A small segmentation model, trained from scratch: activation silu.
Rows from block 5, named by matrix and row number. Rows with one number belong to one neuron. Each number is 128 + 24 x the weight over the matrix's rms, rounded and kept within 0 to 255. All counts start at 0. Numbers have three digits each.
# fc1: MLP up (model.blocks.5.mlp.fc1.weight, 288x96), inputs 0-95
# fc2: MLP down (model.blocks.5.mlp.fc2.weight, 96x288, transposed), outputs 0-95
fc1.87:133126144123156141145113143119130114119126098119150143163099155114104102105094118176143081119119118153136154139117121129146157152156100150113126126115142137098134121117127176120155099097125131133117132132123121115140132179136138140145181095126136093121141124082127129108131138114147135141
fc1.88:096121116134111139142153123123138132154127132137150107124135139107171137149122125126120120136126119110114145138123104132119121148134149215117121070123134153111126155120104097145141142115131073114105148127133127093136133093091127133143139124132142151154118128110115128119142126141096108099
fc1.89:146125128092133067114177136126117103099134113162127126131120099127160114156140100101156106163111132145153130121216110088127148086143174109135136058154133111154087114154120143130112136176156120146120150129120147107142129148157110102109130150138124104123150112140140135121140104150136119129
fc1.90:166085141141141134156125105184115114084095118135132121129155103132166116144114135114092105133098109170131131140175106141121155096104148097131139103154146072075117141110106157119163135121163102137136170127107105125150118140146155109109140095146117136122143139135146142154135135160136106115
fc1.91:133116150118131124143104119126135132151117123115098139123104137112157092130137148121129126179123168113131119157128095135091122105130096143118164164189128163110124128131129156157157107082121088105103150160124155178097124128128143134149105145092125106138079142124106135113163163139111073112
fc1.92:107093102117114111105104094132152097148172139140113133132158106178144144120169142113128154137096120086077190122152119125110144135123166167155122111125132133099117113105084142119143142122150125140114127128153142090126140136107113165129120153170108129113113130160140120113141133133139101097
fc1.93:139153131143128115124158164120140134164140101126156089140064121082109108081147139128130109113198165151125125128111122151138106139165113132128122147138129125198114124110127156123105156115164118113145129078130142125112099172136124120133117126098126110149103130136120082152096118116112122149
fc1.94:111137138176154188140082115147142073122142140156111127145126152112143150131121115105133092104128124097172137126135147119109087142130131152121101156109120127143129138102095095174132158131110125097167157113126114112129146168125075129117116126125097179147098128169105132128121029108108115161
fc1.95:148101108160126123115142151146112101115105153118143158132096131153113115144124114110119143174132126109078124131094093085134147162157140125144119109160143139152125139139158108119131086169129114102164125106126146162124122110110082140068143130118133129174096129156127148099132160129129121085
fc1.96:116110100102099159141165098108138101104115163160166133116125163130135130123124085149080103124138145092163181128126148140140108137104132137115144166137141121188124097115100088129096131151117130141112079110111108158148135077132139099135124148137171147204069115138118136135140130132114140127
fc1.97:193135124151142113104132115112114125175141126130167127129105136129084136198128128128114134097134113131116169098161132099122134120118110149120150166133103140141124108106103130142115095112144158141149118131174125120135118100122114110109131137125103111118168135148143166112099136131088142133
fc1.98:150111145147132101105135126135163108153079129112090165141125099106096128141142126132151165103132100167138118160136147113132125159162111167148097160086153126119154145174145086092128123120149106157118100133147144053142136123129149132089123089123113104183103134139114140166123147090078146148
fc1.99:124135092142163108128146099127183111124115126105146143118121119134120121126129146133185062143100133130108113135162174109145116124128102125127153087127122139152142120156141126110133134132139125120135143114132137151121106160129126134129102099128144122133093080154139119115145136153143095146
fc1.100:152156113104126120147124147132108147114121126127094064133127110154143120137125059117132140143079150120154130138116136154078139127139101101136141126141139105120106111153111099136109122116132138128124123118134147132120154163126150095134084152102122132118103134120126145175144121136155150202
fc1.101:154117134187168122133147143152154149082145151105112109121132126083157123134065100124055134161173123088178095129121153110112173146111158143151130171155121127114132111145097164146134113119120141121104106124119147150130139132144123150120093105127110107172116091158122118117153123060133088128
fc1.102:131121123145108162132141159148103137093138142124162168114115138151123152127095146157092086134105144100128148142095141164175104139142149122151113101110108095125152135108131148122086150141119126084134143111115125108113126133095135117116185153144142147128161122100156149142141133102101117109
fc1.103:116119146119139108125104131105100151119096140146145114114103116124113178124123149137103116115120135141177154148091123109135149113141131162074148110113042165123124124154151103157127105115138159115138125170107129134119145122125107157140137114113118137154113144177134114149164133103135100099
fc1.104:067110134117124118136100062145131126117144157117169152131146118132100156142099146153145137132126187106100150142130126119140079150134136111147157131166140169109026148146133125099145117158141132106158110113091139114130162118113124124175131079156092134112112099143128115145149204168107120153
fc1.105:161120197120116134120149099060111134080100129125114140122166129089124106134122119141163184135155149191105131123161152093118130147157134130123129143126122108136112138161053087154134107149143149136132154109122128114134135134059105117104112098176141108161124160119111090150128132128157138119
fc1.106:105125126143083126122124136103142111129147127102120140115150137108130134119139110127149095148112129125122119144186127139111116124189114148116119172139100128135158115163114093120129089108135125123144119127145160137120111121106105169154141153144110122117098173152115126097176140139145110146
fc1.107:104131147111123185135098096124129159151187171114124095158127141148136118142117118089151146100086168123134083146135126138119157158131107116098140111128152114148095141135099154132159144153132093157102154148150107127104134161144099136129073151111126133120124151064118130084131097154144097084
fc1.108:144103076141103163126131137097099162195171111171127119140130133108118107121100117149138131105210151097101170107087078101113150146160147122153142142136113081147156113115124151130128112096150136146158095136131116172108136133127125100105093156134115119160136104163119112118112128093145121122
fc1.109:139108141130094107158151145098117143126147118115109111112100154115150134117112132089132168133126087057102146099167106129152136134077086116144117131132163130127151126113109158129132145144117127103104088160107160140151156128142132089143147097124101181133108135089085150116133180171141150171
fc1.110:112150128158144159099157094160128156160116144129108116087142122129167120153148146181103120121145120132086129101084120122118133103149123109174121147129121139101116142095105130126112126098153131135123104139156104071139165127131122073129123135127121121154166140168135112144182113102170155123
fc1.111:120165085130128102115139123118133160153126115133132182108133110097175124128108096129134113093099134086114140097145138129132124091138127119092145140154107123178094118133139107137164116121118104132120129144088134154149140168146129138125150121113092116160113157166130105148158129098119099132
fc1.112:128137160096178150169064084159099132126115120115176093127173090084118111142147136118168109104120120118100118123166105158101130124109136131155106167163110112124145157152142159105107086135147130163146115133131092134168146130117155166114091092139149093153138105136127133134071122119114130124
fc1.113:130082146143146139119111135122138118104097140180146162110137148122155108115137129134110141099131142116138154130142130115134144143132130145136135109148164062107137109113076169126134145146148130136162139133118103137120122160153131082106130094073103120140132122118118117116085128124164114124
fc1.114:146145137135139127099159078107091141105112124140125113110133092124125146147071138162128113120109099105145139134147162117170118160162136160148151116115125117125105103148139087113122155109117145116139189154139131110127126122130061189099102142165135100070075153142104126133125133156155129158
fc1.115:130086121152135132112137094084144158159147095119102142120132141111207154118146089154140153122120137141127121146157139186131138109128135185104106100054132104105143165081099139178142144112213126118143109124130130102154116181128099168118099117141140130113121096083098122114124114099115154099
fc1.116:141147125117103133133141099100150144112114132136178113110134108141132122124112058146123144123109130121122133116109154117136108159079108147125156093146124133124120102129114154130127133110172161105072084113132111139144124140143155128145108125162131114104156114128148181147152065132166108145
fc1.117:146135124132128119147134130095125156124128159129128154147110096094105086116090162137143104128144123130084155116085139147117188141129116136140120096128131136135132093135072156125141094149129134118131128144101122115109131125110141092177152090136122118133179171126148140170111124125149144125
fc1.118:139140170080096084133182121131110147132164101118146118120143124130152107116114096126136135111140124085129153079123117126103096112135124103125144129141146155135124118111123160141133097140121149145137125146117152158124117147098132117179119146135096111143112141140103097129175134138180110111
fc1.119:113139121119144160133101089165123132120111136128143140099153135143128156140131110154118110173135118143127077129125134134173147157164132106136124143131142119107116055115178192176158119131137144118117093149109118049109157143102118113109153128027138068145127130128109145099141148126167131117
fc2.87:129118145121109138140135151095112098137115141118116165147155123159135115171149114155125109140108153128131122135116129108121135145141147162146142096173148090112119132124098157131135115170093120135095137111123117117100125191121142134137129146104152108146103120164123139102148147152144158109
fc2.88:112136121111120132125154093142122150136143125148071104116097132142183154109114139139126139160122111159113124097158164104135101143112108138133119115094126100103097129115127151114118102079126154123151091135151125084084168109084113123125147157102130138123132124134118150099161124146164106155
fc2.89:108138144116178136111106137126148124139118143104111110115152174146126147123127149138096115149132145156169174103158149146139106141119122114143115114143113164120128136143093116115150150120215145129101099142144118150114123110103147121128155105103141091152132093143107119131095150120116103131
fc2.90:121157117131164136136134122114112101161148131124119134120097154111147084114113129132112162109150092139118090133109136136125139130131150153105122119124122106093167117159135127136120117133130157129139078143133128126127169120195132098117129100153130120146124099131126136109124128115096126078
fc2.91:122093135126104125150149120101127132086143132137123104132160149125134141110140132146135141147139160154175136111102096139117131150126100118116094144100097117121149131112106125115136094144126168165143084119095120109129136127144150133126138115174138162132145114158095128113120053068142070114
fc2.92:140126127122137120104108113132083119074156117097153144111099099101148138119112124151126146152090114138140110125128153118129146125128143121140155110117145111119098123118111147137155091097087161133107160089112110078113156124152165176113128090117120124145131106133104131137149128105126153144
fc2.93:159157118131162099120100079108132164138129123106140060109172151133076121085146129141143156124180139112114138127092138155145125128160155106160095170136115114174096144119117126129174133160114148104112102110146137099137119146179157136105124122151129122087163133116175087100114111145154114106
fc2.94:129149124156145135146131138150074074135108127133120156110091078144139125135081126151128138098183140141118137150148168095098132142135136143106099158109109142155139124142156127113105138144160113108129150148125133149113155111108135147126156139169113146106117107124117137115110151105063131108
fc2.95:145128125149166120085102089126159110129135129117127128133126104153131109114164100101176105137071097100136111129104156148140110131101142125148114104096136114108100135145168090151120131130129131134089120137130152128119164110143139116132139157104118137117111096106109133126153126149111079113
fc2.96:139075116132148161157103105131121117139121126123236129070168190120143112150120149167075135171115134169104130205137174118123122138112143144140136098089122105090188142117133193067110104144167120131095127163123113136168162142141110135113091096129113105172134091127077135145156063150127133057
fc2.97:163123164139148120136095180049164156138138130138143128135095125104095100129126131153174120133125147137168138150129159146186137110095101126113101160138083163125109113127110132121163111100112148178137129156113101149098104167103102141124156152150119139124136109120173125169100133100128145142
fc2.98:158139142121131131128120125119107091111099142106143183113139119131104168129121125122155135114118116131125154156119109140138128145131126146104151111089154139107146119138143116145105137141146165127142168128151148116125152129152110135109158139145130119097137113144112131140137093105090105116
fc2.99:127142122138124118100166105135119146164152107147141116115128155112098114142123099126154071126144133141128147137130113142130137148133139151118124123089127126137135102148168090161127138124123125116117101094147129151119129122125152139118120174095092114136105082136117135137153148123107081113
fc2.100:184143111105113125158150086136155139173172099144126161142164124095091169131148112090141145143139133119126120126132088167117113159131177154156117131100163138143087106094144115148123176130116133175140117111138164127125135122148121129107096143160154183113106096116105119133134168123152109141
fc2.101:131119130105114157125124159070132099132162096181190136148132107086120100160130125096120124137149124121158121151117077099157128135147108128138172150118160106127196108138099140142095150106081127144143121137155163081124130164143128135117153113091088158086111156120134084106111116131160135118
fc2.102:132117136154124150143125099108117155158149105132087147102097141158108128098134128144152128118127149116122147157096137132135123138123094125142132144103111105128118140137124173105163157138121137122113138123122155106118127109149129120128089122129115118127108097160128164113110142116161107140
fc2.103:136105147095107137123150078089147147126122121175107093106102143132112163120115153140136114125135103147148090104125132102140134118156108102156144108127113129116091105117116089136123080143096151100109117147139115124157112105135148146141152130143121126111122123113171129103134126153108125142
fc2.104:108099152122149159135098160164170147158154120146118083122137110121082149124105106161152132173124134094154109106145120174183124146134121111092115130153137156106174130107140174146116109165124188159127122110146067183129116106126095119108120198152144160167139148131137093144107122194135071111
fc2.105:135149138139127099143129170124115068136121088128158156130133131150171073162149161118085122091217117103169097132037156143109094153120104129138161118139139151126081136136089147097147067116159125117138164148132179116160149140085140102123126093140135090148126138114090196116133088106118132144
fc2.106:108096107112203086106126140109110125107163120133144128160096118125099127146124077123119130146125183138130113111158153129100131135142137138134130147099123117129123111086089125141131102113144131085098164136116126117141092132142110116112113083140127141109144149115121162147174161143136120110
fc2.107:195154139115126144116075148166105106126130105120129175131144117141159133144146142112127163089096117129119158137138130142130099137107108151112105122152153140154156159163128168143119131144109094122149159131119106129106179119146089128143103102173148134114137104114103117133162137142127131144
fc2.108:138151139125159099133140113104144146153163135135115125122128141152090130085151114137130135143157137124133116153103168120125131140127140155123120098151133100119091108071122125146124141113128150131126170124118139128095113188124181166125146114099170151154142080116108106137164122133153090146
fc2.109:159108141126136117143109116092160147144123139087153103137148123162144151126182152119108102132130128146131107132130103133173129126105133098170155130163133165120094156145095112106115156121141143128126167128081164153118100154111128131122109150156140113115115104121139129123143169146177152118
fc2.110:113161129134202139132161145137155148099084138130114089151098153117143149120109127093117101102154141110128137136125130125171118095147159105143134119137110164149135117119115116149149140143115149142132156151135115100153139126149192147119110141150128124116140107065146095140128166113141143123
fc2.111:152104142120100148097114097152134180109092099110139101075162129158101131083153130095163131150064122089135123142219156137101167108117134133142138147129117108137164090120094085123121178126118159200135107125151107152060147152185117114183081179132096105125111167138170088154169120147170113141
fc2.112:124128181125108131162154117108144115120121117128104153124107121136121143156129133141163157117151155142134142156144109155114150141114146135148145166120122088124121124129139139174141136124167126148109170143130141109141122120116128166151158120183115104132150127166072143127127163122137123135
fc2.113:092153145140099153112125099101110144135116094116112090116131149161117145104135113107124096127115126104111131138157120138155081121150120134106150105146117126126114149112132157137139145110127139148114125146190143152123146124169156119169118116151135138126134079114139131139133109100137144130
fc2.114:127130123142124148109111178144099119140116115122147124114128127121110096132134152153127125108100122136119140163105124142171141128121171093149124114136132157143167111104117118123175127129124154113100102142081143089153123130132142138112179120087139129181164114121151138130110111122115074100
fc2.115:143144104099136117123136126122156138112135116135162122122133051127155111126118113139106147110136113142100100106145111165155122108130154107124113075119107095118152136117107137119104126169153098103114146121126108108113119172133139116162182146124107185162130132117149135105111088155120107134
fc2.116:124127133136134130160153137103116117144118133118109167100100160123093147118137120099115146080127130094133135159109111097106152133143161122116096117104109112171119113159124129137140139147090107140072109142140105153154178148113132129113121087092135096176135139147120127100097157118119126114
fc2.117:118122123152130110117135162114130185132124142120123128114155153150150138114127143148181148125128142111159123111077138138116112133149118094103132103071140117121125136109113142117162104136149139119117121092157132138124126137126147097114074098094149121119140167132123173119108123119131178123
fc2.118:168119117122117118137107139125130153167130150116095118094102085129121125132127121143088100118168080113123119151156104149115144131104104145132139144145152162155144120137135189107122121119102085132121112115168161156098127131127112156097131149119157135093107147130117120125163131149131110129
fc2.119:116122119099093120113172127167158119168119127099128106093130143145154118113137132125134167100082102136133145109150111045121153133124153126092076164127094067154094132137072098103101180149166125121084132095120092114130133163108113109146109074145131095108087143142193088081120191149129073153